config.toml
targets = ["generator"]
num_classes = 500
init = "xavier_uniform"
final_lr_fraction = 0.01
Rows from block 3 of a small image embedding model, named by matrix and row number. Each number is 128 + 32 x the weight over its row's rms, rounded and kept within 0 to 255. All counts start at 0.
After each channel's rows are labels from the 100 images, of 14976, where the channel reaches its highest value: "colour at peak" is the nearest of a few named colours to the mean colour under the peak. Only what is clearly more common there than usual is listed. The data: abstract colour fields from 500 small random pattern networks.
# conv: 3x3 conv (model.blocks.3.conv.weight, 80x80x3x3, each kernel summed), inputs 0-39

conv.76 [127 168 150 114 129  97  98 174 157 201 137 169 146 132 138 110 177  41  80 135 159  51 121 125  84 147 169  73 133 117 119 130 118  91 124 129 129 122 118 147]
colour at peak: white; pink

conv.58 [127 116 187  97 106 120  73 114 148 139 118 144 166 113 153 122 112 100 106 145 138  77 117 106 121  71  45 121 130 160 106 151 154 107 103 120 125 123 167  70]
colour at peak: white; pink

conv.42 [105 157  79 179 103 112 139 136 126 115 190 136 114 118 118 107  85 179  81 129 140 179 137 155 170  96  70  84 145  98 149  95 122 127 140 108 147  81 125 154]
colour at peak: blue; purple

conv.41 [141 112 181 104 107 111 129 117  85 105  89  95 120 143 157  93 103 158 153 129 194  99 112 167 209 130 149 124 137 124 110 182 117 153 115 148 165  69 166 121]
colour at peak: purple; white

conv.14 [148 135 127 135 116 142 140 147  88 133 159  44 108 152  93 154 139 205 125 104  63 120 101  77 171 102  97 159 131 124 165 100 159 109 108 129 141 153 140 155]
colour at peak: red; black

conv.11 [127 140  73 107  92  80 111 158 111 119 135 120 123 128 143 136 149 123 104  98 152 125 143 167 168 123 154 123 140  61 138 102  83  64 104 135 129  55 162 159]
colour at peak: purple

conv.7 [123  83  97 103  85 106 124 117 176 159  67 110  90  81 132  64 155 100 123 110 165 133 158 139  91  95  97 130 164 164 134 136 195  98 103 161 138 160 125 127]
colour at peak: red

conv.35 [163 138 136 138  32  82 150 128 112 117 118 155 117 117 117 128 143 167  61 110 107 110 131 130 131  94 118 175 117 139 161 103 172 143 126 130  50 170 163 140]
colour at peak: blue

conv.26 [ 80 141 136 169 128 111 127 147 123 132 141 146 148 115 203  95  92 189 204 116 139  60  96 160 115 131  84 132 150 150  85 150 132 127  54 100 147  89 185 134]
colour at peak: purple

conv.12 [152  75 123 151 168 100 113  99 124 137 147 113 110 100  95 134 142 165 138 135  98  92 139 170 105 110 100 114 134 165 110  89 131 130 103 122 108  78  57 164]
colour at peak: blue; black

conv.33 [141 121 148  85 175 120 165  68 134 193  71 167 135 178 106  48 137 115 137 121 120  65 113 100 121 111  92 113 129  98 141 103  87  80 123 177 107 154 126 113]
colour at peak: blue

conv.30 [158  80 127 110 117 132 166 114 122 126  42  92 137  94 115 102 132 137  94  84 117 107 128 150 111 110 128 164 139 152 103 154 130  93 106 104  94 106 115 126]
colour at peak: black

conv.66 [129  99  83 110 115 150 151  98 109 192 110 198  91 166  64 122 135 115 138 137  92 109 116  76 154 113 102 126 122  73 131 111 162 142  85 127 115  83  63 128]
colour at peak: red

conv.45 [116 143 161 112 139 122 141 126 102 150 183 147 117  99 145 139 100 126 183 148 149  79 122  75 160 170  14 129 112 176 110 122 111  90 104 139 127 135 134 145]
colour at peak: blue

conv.47 [140 134 189 153 119 125 154 127 109  92 136 108 143 150 154 152 162 135 101  79 121  90 104 144 161 149 154 155  87 137 134 162 127 106 118 129  72  78 149 100]
colour at peak: purple; pink

conv.17 [ 64 113 170 132 185  97 114 142 143  81 114  84 108  84 136  73 119 173 146 100 155 153 139 132 126 107 115 104 153 141 132 166 161 158  80  96 117 106 172 110]
colour at peak: black

conv.3 [181 136 103 127 130 122 176  98 113 128 110 131 108 110 153 120 115 142 171  81 137 185 112 103  93  90  58 115 125 194 129 116 134 127  88 114 129 141 104 116]
colour at peak: blue

conv.64 [126 170 104  54 141 113 132 140 127 170 185 146 114 192  69 128 148 130  85 109 124 129 144  73 135 112 181 150  84  41 131  96 106  88 141 116 106 169 146 161]
colour at peak: white

conv.24 [122 106 139 120 135  48  78  79 109 106 114 147  71 149 121 127 158 135 143 148 143 101 154 209 132 136 141 124 126 112 103 173 148 110 143 167  96 143 153 114]
colour at peak: blue

conv.23 [152 119 148 137 135 125  59 124 114  93  67 121  95 149 151  98 120 186 131 141 160 164 177 156 103 101  78 147 120  33 128 154 119 122 173 137 143  98 140  64]
colour at peak: red

conv.73 [151 136 201 124 113 133 172  91  92 160 157  41 130 154  76 130 142 160 170 105 132 106 139  84 152  74 120 148 159  83 118 139 155 133 120 146  89 130 123 155]
colour at peak: black; blue

conv.39 [186 111 161 145 143  95 159 102 118  69  88 108 150 136 145 161 154 129 104 133 151 147 124 180 124 145 149 173  92  91 137 182 105  34 127 146 174 144  71 111]
colour at peak: red

conv.48 [126 104 176 140 101 138 121 124 173 156 127  87 118 148  82 138 108 127 108 145 118 195 126 105 168 133  89 164 134  90 150 185 164  93 143 117 122 131  72 169]
colour at peak: black

conv.56 [ 94 145 120 193 115 124  64 128 121 102 131 121 155 124 111  98 132 154 131 142 165 144 138 100 113  90 120 167 180 131 125 178 140 114 173 126 163  56  76 108]
colour at peak: red